A small multi-label image tagger, trained from scratch: trained on drawn human figures in many poses.
Rows from block 10 of a small multi-label image tagger, named by matrix and row number. Rows with one number belong to one neuron. Each number is 500 + 50 x the weight over its row's rms, rounded and kept within 0 to 999. All counts start at 0. Numbers have three digits each.
After each neuron's rows are labels from the 100 images, of 14848, where the neuron reaches its highest value: "responds to" is what is common among them. Only what is clearly more common there than usual is listed. The data: drawn human figures in many poses.
# fc1: MLP up (model.blocks.10.mlp.fc1.weight, 512x256), inputs 0-127
# fc2: MLP down (model.blocks.10.mlp.fc2.weight, 256x512, transposed), outputs 0-127

fc1.26:627433508596443487468562511533574488509547472517527539425606488496576484525426502534526473522538576481481432456416505536546531499480483510495549458505530570410530535507447520427494465427567630470496513496510388485558517450534473460487490448566516495515495504504494457615516600623405525552506504540569542467554515457500431526528589430532542466443494563519493516549450486444482559408529
fc2.26:475480603516495458524573467529496541520539517519571486498486617522450623575457489476500486559476513484572518525477588558540468407474508593528495528448517613564422525503538568537471479493459482475402534575511503534517480488502554557576509567529518453556434542474581585531526480574574555559517487460441499590555483574574479442515485507516489551551443459478477461501431567496546479556549
responds to: handstand; white top

fc1.389:503538414582497536486619450522514493463454542474515498480551543493547486538570475511471532531534536453457530549454553461449472489454480515531488555581472531554560420435476476537538508543487609523500412510460545574522451525514467371540525534460509519425385471476491409385473511438511486540502637544373398519419441512466505560392512500499545540537485564539459418558487464523506403456510
fc2.389:546582352457614504496527487570485547483438497500541524496626542500510378499529508457470559517499524511524393469513500538515541501526532417572523558557479413497409490462495550463424528471504552537531471500528531514524580514454592536515590487533561493532484462414455409451537452507454461487492524593499511465436437503478516463400561531457508576515476421414439474546448524472476478468556
responds to: arms out; hands on hips

fc1.234:520498473505569462407490518483437503595603517555397427492501474510530491464547513561508522725471586452556496561421519547458500391626422543471551480594510497484593588467471510495440511558592481547512460442390452441523521566555457509483509422375522465480517498517476437493463557528546484500541451498519527478471498455509460464493538547512433464512454493514544389468512500513506522491484
fc2.234:506539413495501590574560427573581504462520532541514531461586540553599513443529568426531437483531395568438481531484522459470489554368526491516537500583460651461513453448536490530528552454462542448451503641499535560476510580460457587562439548524488521468453574533461499567594464513529467516458468542536565516520480512454544607559532553447552508435493540519436533539472537467501466587558
responds to: handstand; white top

fc1.463:515394457574519535517413493599499410441530498456512528442533536549417524499477563482497488477456523560518518480419582433549528428605517515545558498484432478554490545523480477439495449518487515494508432473508480564556515520475483436595508521437482371438543513628487552483531501431529549490543426471517557470531551575485492455405582572405537455572481445478566489566457552436476574537548
fc2.463:422538440496429523457474454554444447484436444459411514453475379530573545421645590466442500489484397469535450414521526495509529539475447495461581502482562489498411494512506448493525472477620486485366417481427446583551461458469542517448509462484434406491456509505580585485450524494539492454546530500473495518499513611466445525397445491514525495506537527487504460587483530493485534484520
responds to: green top; handstand

fc1.301:538497510554489509484520405569549470543469577442539444490445561582546533514522503599482524497548518523423534469428475411471485531497419523526550549410531576491500449544430469510500443544498491462551533515458492415468522454485563483616580425449588464445517493449507460426420512544629404436533525566563526533379482577512487433539498471549528536517531463456623490507500594480507518454493
fc2.301:485519428610521528535530463566534452476501535542494515507498543521562537483492468511506376546602568462532519501496509428369512466466451442443520491514506449422397420420487512500594490552472518482572491541548391448453568507493543443401482479472439482515530504458446507560509462510571529476511497529456528507479512485411521459521555495498495546624585461504501591507374439552491504576489
responds to: white trousers

fc1.0:482505496483413527453424527456385590411595407478442519515531581490492427489488411515565437482466440559505488490517521528474549403614588569483427495572407384545520504447541514506527578471506521553492436540414623530583447451443427523445547495477484517508429534597493513515567439513389457578462586477455505512584530478402522536571531479485506456537483540551386486520546546478527540511506
fc2.0:536493547516541483487482471555534419556550553586549458477378438523460539502553601478480430530511526425529489531432523429442514543468512427551500524414573605408420446495480457404446487667414480506437613554500451517414567394531541459558488517521492507499532490430424515557444540509583493371533444432525474515464513532550471506494444486538446564562499470557548484527423456476437459514531
responds to: white trousers; splits; lunging

fc1.340:536434536463495558462604483502486498502603582493503463503473495376501465452390480463526595532485524581610513503552439537436570477521576396520483420478461537506418469576516523508470553511487527471453510522498445447456492438532427418456566490523500504530511454521545535429467498533535537486494523532496542601442561471398524422486508522504540478467398568485548496511528569571456507490445
fc2.340:480566501558524481507517555544492431533504476488511507558580425520469554551481471565508430570558454402458530449527543563497425430521498572406509560564485542444515588342508469501484510604550352493471452502493552598557455473527563482565458508530496469471381495497424529515511539513493447478452420459532509518547519542525462429446641522524499549439526402478494472477452412411469475429495
responds to: kicking; blue top; black trousers

fc1.217:486493506501473551500469504398478341528476450476457480563440500482457589515518515585612486515485546551453509557544447551422397511550485478460464568628519512442494534477421487512511452512550465516536468587475483563589412560485515509660432535508585493466475534513455534461448541612481504524509462516555440515537584535450471483526449514475548549503487578536499468509482540537544455429496
fc2.217:464439524504448614635535533477536426527544431438556435482427534520455485526508513481521422571455451539458495543505567561502476491509470485460526535613564529431540508452514560452538654447489522554440546488583543425570510490452530479488420481561489530511458581509464478553550580510547456483542452521526440544557557551453545476482446570422536497522520461544458472585453473529489509534577
responds to: walking

fc1.432:467526456397531499520435468587541563531510534537450459541502432467487444442432529489560578482481531396470560561525471558521449536534529570521409541476499572484577474471504494500571500521482538592543569608395557439431508462523560473509519437526535575536533441522488472578498447515451482390464575544394520539515475419499532587499476503527536515514503549431522545593460443439529518406526
fc2.432:529437504543465448460545501428511469470496396509487486485527544575538543581549528507497471579445490596519406390450482544476547551487486510535574456587483441515473501563570403513508468426536467430490480421545437525554500548480390579455503599470508498496468563466515456426435532486501508607474505458583464443485525579508501547598561549467482483463493449527483532470517504560496490509498
responds to: green top

fc1.356:360490529523513470595484433393505509525529535521491449501420450501490495454507461522450415544532439477477452499562550593530509519598538503446537520436443446517520632567515480451472480436522469546467506455531488467480444434421479565470444422479466528486502509546418539510543516445549507490526455436541657526596431513516469516462447421514492564522430493491451471508594529394538564449466
fc2.356:544527510511506523522545544551586552411540545526514529477432479556542512509469497429516518525483474456489470511499536461432528488427439478481470435540490476490532561520387400512500453378549538556533426477590482506519480404486559453482512614554472511447499478408498473518639487600477502526467454441417455520559513467464395540466494489428497508491507415445608496473426498498431453517506
responds to: lying; red top; pink trousers

fc1.221:464492512527400483440344462457479521405598559533532498532474500478449478552525464456532451553498429505561488489428479545521497451577576600447513499535568440531464567484529514446577449452488435477484436500483569527595520492474450534487508548580499425523471502467448525475554426558453595471485526449545530444576518423437444405510413528440442501525553402520402473548557501506509529573504
fc2.221:624453505515544469583578509540584455534474540475525423534539434390576465450474503505484448442512505487501483388495468436522509498461448445593519507548553537354468490499454565512435478437427590574534548482501481501533476480521597410438503564442472502508502484506526451489494461497517398485458475515467521540455442657521564452568466458539566505533483450521541543470419512574443480490492
responds to: white trousers; teal trousers

fc1.168:597493575470506446540590480517453524465466499544472465490512469567503522510526552487498552544467495458513521475491482455542529485511385463480515570569482448580442577536564439567508558415434514627462543481544463466451489487544562454472528451525506497360474466576476523337494461428463352514548477550447517531413526598446513441543452510657532458469446549559534483468559536513508498418491
fc2.168:449540540488499510554537484492530497427520408485567466562477494477531431561501479400514520551487508399489562522489489478480582473455472473529494469552500445477441539508507538489640583428446541507511545480538480429485446511545575536442539562438401520475550523641512458479539520479495489546465449484497485536494557516398534492572398461625481465531483402599430427443561481564503426548429
responds to: teal trousers

fc1.129:582485492529508625623480471400542544482493470451506450499489582563497551537529567469485462531473461582525384468408477559451485485531492498542551574543438477576516596472496510535531452547452449487523441476512367622495532426483471497525548466476484462456493600474488502419490463458515515531457486434522441475447491608478548465478513556482373525418598484572491504414573523521488519550484
fc2.129:578447567531501558518498498441460493490484543414503465547474633548514536497551541480486485480441504545494437460397529519491482572402402495455473540549512487502509572471487555489434464519464413511459504443562419618550561313564478523517598549420449454473448510412529528423574574539476578518460488466469523485550526605607515484452494538472482503520491538555541499420504518512528501442419
responds to: green top; handstand

fc1.73:529514514533579524469518551614409524521489549530501451608540473553570508504416457467439519474412467524594455554529454604533535524547495485500470385487551450479473528513488565465464565485509529517502453506578494468432540458460531541429476483515545521455565480456461467495515574402491524461445469462474517521474534387444369536482554429498500458484461555501488608440573445486485532482458
fc2.73:564519432469461478444581455488505466497562463362460560390567422549548413470543581495481436490533568477511508493464406449558497494437567510442493569592529524613381491453535439693507501574507439485433546518482542559523482406540523544407496459443474481544477571551461534483399470593438514498530486473550474527483456565548517472534469528464488492463497548476556461521469477506473444444534
responds to: yellow trousers; waving

fc1.239:439519474465495468542516469454558504463462485514512532454477542482530548476504496592600519501518533524474515403520512549457518529508477477500521488492565445631495401473534555514490509522608571451470481384468475559508459505467545596617546465492504532485432443454425433430515478471428561526501467537514479451415538479481556517618451596489554539456570561505553502542466484472490417529495
fc2.239:504466518486451525440534463469453449433491447498525493525542518448460469491432490444443454460451411465465545428439431454478408503418485443549472515423517413479496472475400456436460506528459457464486493523476436550452546529578468461457462499373546495493554365466498548484546438562513433563463369422467511506513472432551435429476505423515546420533506390459475402494529511429512550532577
responds to: arms out

fc1.308:545493519448459567427411467444363516511510484544460497462441525553519601526503572498524530468428482546475484530439419512487533452496502491474543468494520506518621467519552513607514533502444443472549535493504471507440539542466422432376547492454489480529482558521466467552518518584508496523513511597494504556620419501504508507500506567445502485592494554556494563460480437475527568529539
fc2.308:465532521520466540530468546529537495430594507482578456520499479453436545526440532472514458498529598553519514459460447487488482497513618481472453455556477430468440520489512508448541494506430560469469544466527375470546503505504499464440496510545406496517543538479431446463496511545494468483405457378580580481566462458490486419554513419466408631531548444503332525556575454510524527524484
responds to: yellow trousers; sitting; orange trousers

fc1.116:562448381426472474539589450486478478559570454568510550556540540477583492492416461470500524510608472540486580512557418487589457566508517425508488452533476533373473554448548512532573476566457551438450498484481451485407551498546591538505529527627507510454595516559537522469572469412505484541483494516520433464510484496523494478476580511408467566452463570463435490574500494499523558537549
fc2.116:495422528587393555566532541550579605525526500454533460465603525547515405474563514504573485510467610544545483514495543475487484486403563537461521517448491523466502461574591451456522442511487474502493492505413509477538543514486445485497524560415492498586504521483451525498548452570481437529495417552465472514415417462499540505490433504521541477444449538541399545482456478434487538505528
responds to: green top; running

fc1.354:468485402463448469532592443538454613451510456481550438481576517428406479474457502507598501519419523529450577510496521491519574444560488467507560513543398528535498512538521464540530539514527574502487363560529528510603455471553540481591475466546513600503517508542489513496482444520432474364447501540504510526567444557403515512533502615442557415514415447471475508522541529469555519554487
fc2.354:442454430448552531466472455501524549489489504503425485438415502453528467463496481529540499484596461471493496481621546533509516447485476488512420461456531549515548548558481540452461588476530507484500535574400574444596451503609484502489436465542517532492489513556526420512478504502477556483495529534460485480593481358517494578443500594522505530552472477503541629530514542556569449439581
responds to: teal top; handstand

fc1.214:427397488555471488499470484609455408522436501520553457400451525550558469523535484462481530533483550469532574543454605529461467514569552525568510403382479537404477531478524498533514497475486514523590443557455459470479503538535460471540563515539444480513461579478442522523505482495566448540499557447576518467540569473525556526528467453508533458539441486470528484475533507445509476463432
fc2.214:564503531424484507540535509474567544501563529515495530637478540443471453499488494482561465549506527509511486477508504446510483443467450450400478541564482471543452441599414502458518575406545453428455528484563440522545596477501443584545487510487562480545559498540577488424519498538487534473563428565502504513480564530557467466492455525591625588519458551517505513511467422596485521533571
responds to: teal trousers; blue trousers; splits

fc1.148:551506492527422478511480485420512468484508579438428525444481500526516508558500484463492516491508455516491389542378482482549471502549501472516523424513593401541532516549492544531544520522477468451579504519461558536484549501543402487576494439533469584447497522483577538543552452512522470503511454436571381555529525498504557460471534471515459567512519390598442435414470520513521432548495
fc2.148:490561536493543543417471429512629553491443439477499430563432474401516513517513483493438609506558432431482458453500474577552541555320619542485426464468488551511522477437536526550545454555557446503492483596390463494467553504489500528477451513492507530478424485446407482432472435515491534515597575498546516464563560478592568556525416445503512539417426594486426559445545392590479481483471
responds to: green top; teal top

fc1.110:533519497501523454452431369473515491536546480429515513537497458436455575398401486476561438499548473501536517471559500490551445507443540485477525527474494460565500492541525400466496498436508568538483523517463395486431545459433516575464615488466488494553547549573455449496603572481606485480570467473493573544494414546407444516429521499459562409448536540487490578474465412436518582511518
fc2.110:590547518517510502599550516577490523392540512473479518434552467606541476509485536466478505451448464443531449589458439492514539461405512484422497567501480488467508516588490500452447428550532534506487498413471507500555485541507488574440414509511569509464451428380492509470407453555452510475488433544513547487531525421468505489553501548407465622513453515504494394447436474537582482433429
responds to: teal trousers; sitting; handstand

fc1.76:440531463475538569533425516544515500562503408474444588481490540566514487468475587458444521451486522424543446478465491483506611550525520463499456420485516583567453507575536447462438552455433588507530439533455444545557440426421501502510461510496482411506499551518432503484509506437507492385463560591513518508497523579463632518492593446550543415544474478579463429471507428526508397548535
fc2.76:457467467494558519518530523552469534567497473543516547587559461506481527510506529527484591490521560548470513556501532553505422440574484527448518494561548556572492524553587605373438496514563420465534409532461493484418405461528540471498492535517487587535524466533518515500540506476541619485483423507560454444508493580445527496501537490457542505447422623519505550483601490596581502574451
responds to: kicking

fc1.126:488538519456554431538472519610390540524588537486479482421537508598543598430530463557576576522555467488527541523476539430514551539499597456476438586491512478476427532542516545487473397485465488510479450414465576430506548466623491547440545498465603542530500531564506481474427472484489476539547493503532526380484519427420515549536486416528510464521551493470518449532539538503525361497499
fc2.126:564456500521492463402496520510441522502518526510453577516547557512548489498504525539496405519385467471466548529431488457584535517502452546553522422522413557558572453455534534475482498374554507458520563506409507540468491579534483509546528479536472511575488542457521559479442551567485536490539416454500581538580464546539568484488513576517450461480531450562387575435476551552464533434447
responds to: teal trousers; hands on hips; walking

fc1.67:516577583482522550480514464457357425495488492486498468495445511562570451522467515479523443520510481551430468504490385501471510467537485528548495469549597621574523445528481506546532488581449519449487518368585611468492442411504437562503519468459524454479466478583490549530521562493467520541484492552541449625584449518446471451538466435552418545524465458491490536514531477497503557523509
fc2.67:576503525416425503577468546552526513459498504488515520518473510533522618461532474481506490502483484508528417556512491504523603497446471452436443383353528525556468397522434465514493420533519517472471595443592591518618479477485426511517485529473509493532464571580509530543483536473528493388449488526562430612504494518490525494502464517497458457409544487543539453464532444609404592489465
responds to: yellow trousers

fc1.145:530513556441544482500483498485468447459518488523431500436389432507480490478431466541479507418543512472447533553565499472510523477564389370472414492501530468549559511542441358477513462467499556523507490514509514537484499486502520490418488454572523430544517622578448550576506481527504541404571530499523439519503523510490445523663602449524537337565514580529502549459520434514499477456478
fc2.145:513498527520453504467506452518552544513528480457459434560614462393519485490542537523489508538468368529526530474546467480459406467590522588442600531569472488401396529481561493462371416499545517441468490505471589492544470461530486419506509547530528570504582460489453478476432479442467438550504404523522495456578465416469564493467496451502491546470451389514480477539558476514505486511508
responds to: arms out

fc1.330:524569460566602510537487480546500327522508491527617519479477439580512540468542605475563539433467484528532520388556571540499487487533523543470475555498518540455472520415455453442514592510565572524469500458481540498460549468452400397487477513492442439465540447543499582487462504452460480614529550458419600531590530595578508510441504582533548470547481545487456456571471531533512502459489
fc2.330:426560583439427525532550466470456629476499517482434567526559518506432532520543472515494509534506485465446468540399541429482520546513424589471527437593472451503501503439514471579500472506463564554549543510517428479550453512579589549566557474473455506514481591487510402507536482550510526394436457546572469483475409481403511435577472498531418577452499477507518570546515514453479449561522
responds to: teal top; blue top

fc1.241:494548525472536564536537524423469442503532534504514449513490476488524588444467533378562502437424585578425455546469495529484490523538447525475572467588420493495542448516546423496506396502490501553621540516507465464494566496499520539516423421540476518456484520530558578559567458564491490452519600492564513533553535521474444508537487472455451373449486455515576651457552557528554479456597
fc2.241:580534536537446466507502451521562503499469493520517495531516562495423430562531473599553445569590451492593548487557472502462523487397574528536467584448593498495479583447486565472469560555533511456429548498482559472562510538487427546584542528485537528523469470511478473433411522498495447544480429513409504456504539437508526483449514444509634576605458418484395378512449514479432520517492
responds to: arms out

fc1.164:451647482548438515519555474534536531427497397496598510543566477546457452444481604479478517520560574516550524447498528527406528402563472520515577572424581490537497518433560463535350571503429477615526538492494473466496557520505529514554517552475537574542500553503480492543477541503525462505514487508484517464437479499545491485554416473474611503579490492535507470558494467518518538525523
fc2.164:503437550442477521538580534523448519577553512506441414488461472487528511613457476535530546454533509464500485558523429524554550453460469475479481485537439502501489514574515526541585462435504576392574470453523461533508445526464411432443403422503479470462470462573527480469591555461489495495468522498532410543555506530555505507457496540513413488363559487408451631430517604420489493516551
responds to: walking; running

fc1.137:436458532453512577481535548604459542449526536537395592534548451553502504444449442498492484465501550487508445516432545419594482514496530455584516542458625500540490535501487460536520453568544522485515545471416429442418550514516562583459521505478430455454482558488491505510460528515462480413523511489533454484494537521440408412469515419498526518568446515534453556612482459479445543522557
fc2.137:575500530466369428513505483430490455489535483419532359570528594520528554526546572528583525598500510529519562489508447535461512470481450566491518527499472540475482418479451517443500508548507478529464480437547578552524446457546427432520526476459584583522471527501510507431501432514544524573515502522475582524545442530607608621503502530497451472451554525502477469462469566482584463538473
responds to: white top; grey top

fc1.327:569423533590552480562480507518529551526497489427477466608466391516499439474488434442493598494542498504447506450547616534550506512465616515511461380452554516611521434553526430499404476438474525447423533451571431528535397458417531522529467457507567536379421497528442501492582511518521475454518535524448517542593471575499490490440539467532523507427513512460536533556525533558489558479564
fc2.327:538551507465580522504606440523548468472480417442434513551495472489545508433599568458561529528494446535517492569486486408567530458468436469582516513543474550533557502565567470486575523533520501523598502501494428548504548593488543393517545503561465490514517490633537581485527461424529544551401420467458487424450473473496489531538465505415444562539481562439476508557436468617521488592522
responds to: lying; yellow trousers

fc1.24:462540524498569510545521531502519518537534504482487424473482433497462561407532527481474446496519433463523487475436477463519579514508545520496469546455544447506468471521466501503508543514441507389486397563516514566445434425517478417477554547541483628459470403514494520512398531445532495497560509535547582488455477471521563499466484529466464550534486546531500459506614428491572479447613
fc2.24:587488476528540479428478543487549467549498588568420510520460563577444503514500420538487476498582480484442595415632503564584502505400510452449552540522398574536490487488511530506480529472491525556568400458542528521476430433543607432584466435453468448497553557411523449478546422512521584432450506446500460475507469591416516436519500519508470546466503469486505516577524512575544538420492
responds to: lying; black trousers

fc1.235:402509530518439477483487549390433532498468551510575548466542558489488484563441499489479553442480582455584441403506513578466447435563528464441600532520526518531505453464545449512503505498548438564510460501566553484570483453453462487532510503443480389467572461562471517530515465534390475521464493481461462481489520465553569485610524457487534446452605488446405501454553516614420453440556
fc2.235:519532492475457527543562511432433470452563473463567430564497459408583508464558437629488454552515345571491565498498424379506470512404480414604588530449556486534437513499461485547568524464444522491549557555404426552445531496472525570547486552491635508470484371432502504480453449509608496475501502586512560578490379547487505523486441488478527480538419470554559479490483548490537511449538
responds to: white trousers

fc1.453:599518493564533561554503440508597435537524477481488481545545458562455515526591565455512546477520440453489414420444507576472503514512401548510442580556499516542503543389489435478551509539584503526517547505480414567423552461514452527497510506515439465440541496507509575488501434554455471537555536448437561519563462571594548489518423491514494474496528572538460448614471505564526477435430
fc2.453:424449453395476367444514583489451553477437533489574586487508531408528491419435444586496460480510500526545544546548464396557484442438553535454558396399510502505425455600483602474444457502497515480519493503476606436488479518517488493482462514488547492561471494454461425594463516503481516490444534554588436542471500443498471486440532501539534456564471476488483527414512410425500481514559
responds to: teal top

fc1.136:509576552524618474504570476497617461474538437495444541421481489493607587480590480527590458479514478512534504568492516451516511452528386521521540458546586605495423433542442554434468466552449457555475536463569397496466471528472533558533467468554478480480475553496473501466446469440517553364508469545498561496443497539549407447399499447487471525549491538522533515497509460367452478521426
fc2.136:421605469557580488541450569532431563554515565519482606456401446507478428491584581475393487487445520446509453518474521510518481449479486428552463487539556546597510504520558474512478481564536447541543521497547489466553491529552480453510403495418435529479532612473493518535479518530432452433506534461571485459473478618588424512489492485499478541440475568572469458475469550360401599530396
responds to: white top; yellow trousers; orange trousers

fc1.281:577520535510381519357497455559493480543484425530482560472466533491472487527547471575402506591488523518518407422497453527557474490528569519456482456441666447405484445507490500523591563510465513587417507406511515535492576478565516457488463457502526495537484511426469397393403524501512503561470546507435472568524411501490596473451527530477536574488461483523441369533450484520486437506486
fc2.281:576552505539498488557521455511575566489592435497524509473431468556443484548582448491505464548524540564575517433493479547516459500549509530549534540531590509507486473474492517565379475476529496519428495423485588511600468526515454422522514537500563498550528489419438485464510480428526443491463516405438592419461509455498479506409461522387557534496499520508505405557433520564457415490558
responds to: arms out

fc1.102:460519493559482460445517532493466518503562460474456652548478469569535533446536558577502490525465521515577518417545391456540495564591489566517591488500545518548551487448478562486580463585528535613484463524542512387445461529487438531507475529437526547531568509446535465464473485431469435450552488493469479517449537504525510554451503561466441479528493583484495550544545607505517493539489
fc2.102:555510477527472571440399431511504489492493528527450509553501526471527514472462523538520415667568451471477523371573515519489542458506599508499519559492475453439465470483495522471598481448479516488418481580497473448589563486431494443460510489439466528561602546603472426514507444462491455528476547429523468426525471495524498523476459445526427522530563374476427484536525573530488535591449
responds to: purple trousers

fc1.65:460523553497513488559487550431485412424571548421669497450479534546527458556524582514521478583550461535497481495457409545463557511446540423507527461487500529531508492537498415522526470510516496439528583458561632506533543531505462512490596511467500427500510511493593466438446500487407494540437504518458506506533516502460521364446511471594415471425469461494422488503633478432564561467533
fc2.65:417548472486481540505430600428484420495494475534544527469551507473572539585519482444561515457522417500594474497479496526469617543471478508518526436429506538547419507523494468457555426561490534457495556526508556530505458584530434493459560528508519549502540528527570478511579490512515555615521527569380588421458568539384441480434518508622404421444546499546521501495479467504467515517469
responds to: yellow trousers

fc1.17:547457435463561542483447552458457463394514483503509535480573527527470444515578518524469495557448511419543542483587441423491440459518418495409405515430588527516498524486513585536432385476485590575665488467429578581500526406493557447515546493407524513466552443490460470504532528508505464528402381496498441473491588444537453451468539540578492473551473488476516528527550507499466477485579
fc2.17:559512497528454487515530411588449571442530550516577497559439569431563561498566414415544495433478491440556502538511521546440504500462510484591562530408476587479510525489381600423512493519491528536502569428459365559523506578502538500535478531576500471451483446442557488457520567475551470500427508486475498518513474491588548508518528546554466513471432540394525490515543498552369537421473
responds to: lunging; pink trousers

fc1.456:615547562567568491520521513545408535533516515558466553409545454515469477517490471411497452483577576497478572442406503511557463516517444548387494462531512447536556494383510475448501542522529508529545472520526485580468507500520452471457535542499467530461437487558529532455420461545509437580477534569563504518531537519527458498470528493428493445456483515502509445494406577516472523429520
fc2.456:531506387479566502539561476556435497498409500502530489482453540480483516549498404516546481490533452504540465462620486524590533535603417510512463508555403497480412452499442544543520547503468510479518460563533528446521429613491547505538518510513536401574569552468544572501552452532606514529528472458535429464459499413509493464509492504607473437473578428461373515429577488533498509432532
responds to: white trousers

fc1.1:581561392447443441493620492538535503421473455578479512525536527469416520527480523578498574528472461455481525542465544532439505584541524560512517457490393503566498427466529556422514493501529533465550576493441549475438524445423508558546476522447494544489494493486546432485545436502476466554505603484376555455527540481517494424527471458485462469503449543553504487425554482459558539506480
fc2.1:416530455436542598584484490470421530538530607531415514417532536513505493431484508503529456538465571483429489508531554399507447498427436494574484507468609461536501502458475478593469472517451506458476470481513451476397479592451523588600449436470518479543539517468506552495463530523486528403437541502431499536497488547517493498505452597508468559487600548436498516527476579570537550491468
responds to: purple trousers; red top; kicking

fc1.439:488514432378534446542530542526468546580578509523450474565493488496484480410465521428523548482510505427492534507522463594539416580546540591589430499518490649502564485461518482510519530521537591548524506510415521519474486463498547509489513457537536556553527464531473483511498394577472467463400517559367494568484403451523482582558426471602506500512455520558469526564439504460504464451542
fc2.439:455428512602561523515430399472532443410418490456533559461514503525504501567534479573443423487486484563510442492481535417475554479418470481477538536474506422549488528454423474465444433530447450423531484511569461503468550543471460451499458507514467484458457550447490482501472521454494511544582447523607433537583521482517483447471494510464457490425495490456530516494531540573444502533466
responds to: green top

fc1.40:561501563440412491508642576460478397496459452457467568563502545469492445487554508496459556432478515561541546436403525551545580505480508540522553488516511551531516535501440524553481523523503494544493554520508545429466584528516467467480493474543510455511495443489454494498526542508492527382520496511485470386572473597480482520534427517568598492452523468495551523541489526480556578553524
fc2.40:494468578561515450441503542521428526581507513498461594506443444550501533509546498521539520457466470420492462573561558518536523482557408497518427509498535538488381512555539453557426516478511464523461463466473510516595504581507535579538445567520482439528551560501511489519563417593486441610536546426500540534487447586504547446573476545477537471401509478408483459352469489566526504550528
responds to: lunging

fc1.355:433467439520547493489512483594488453497569368473460414519434556473460505515562492522543596571556574484478479472532483543495493611474460499438560486543444462462447472401469506505540423512455584518446543444515467482424424539562452504492430429443604520511428508513475486603452456477437503620474466479416455506508574419610505482566479477480485513601551508463529429528471457500547511507486
fc2.355:504480471440494484475442447530448471437544486505442575477466375522443560466421474531461534511405451506472447562454480441477460539559476523446497554574548586477500521458537477506446529466477523490598517488418403571456546393431475527473502522460389545530566510415466465457472455441419464475508479511357526436550436494457409502456459523483497470448495458504522529510436471395550497524439
responds to: teal top

fc1.441:521467487536477482541557487470551568524407470512495520519514476534464498508576560545516526525456450545414456548457505479491594499512438504526444515417423465562542603539500460547493514480564491500500498511496540447475469460483443531598476536452520550537461472480543450494569484544424512545462551496540465438591510475597477543470446476383513372543510538530453580569505531547569494451471
fc2.441:432444577421564568519522476500410417554538567521531527538447462506522460430461476413528513528617499472500462452578510570450471468434482538543522510545488630564486384469404501523429463503462522488478486428535457515478530481464573438533527512448500535468567545537451434513565541544537534465564494518432491528527475598502501438540490589492471555460503530425583434408465468436446469562592
responds to: lying; purple trousers; pink top

fc1.258:484435479542406564531444508470435565494575517468492520526422477492533618495578458505586517528515528474373418488398488443510429468549478537548561520581582471556511479528513472497505453582435427459554497527565492548464454562458453606545481477514489511552408564541436534468574508512576486418461526532504498454430433548448473390511543443539482542497506439569437539466541524535555484528484
fc2.258:419434512485475527554438548460452519580507504462496482542440611467461460476525448419521600474558525508444457465505562446510453548504465524481526427465496521509438457522532465533477418519514518506542532509477562514520475420445493641501474492496550541498399427422441465430536524468429535463549538477437551439496513485437439539575463515403468586477479478529379471443468537461586428482508
responds to: lying; teal top; red top

fc1.344:501501496469533442540509450597470612538465440545535468545503501563476478563395593545459433509521551509490466454544570571515520586445451579491496474489462567581518545499483486472546527451531475516532528500458513522445471543501462533517539448553463570553523515500392445420544522520579575652477499478538474472441444416547486531508485366526442447480500486496594507544469506537478465567499
fc2.344:597569449562495458566472570437467510560412506488448588468495548552461518493460456502575549514474461518583483449463470521628544468579495536445441472625507529420462522476522496516603483533543520541495450546516636442531418473609440510415447521486527527491527464525569527509631505565492439505568492529467457466550535482531469512485589536478493448510570505566538449558457581519512464473500
responds to: yellow trousers; orange top; yellow top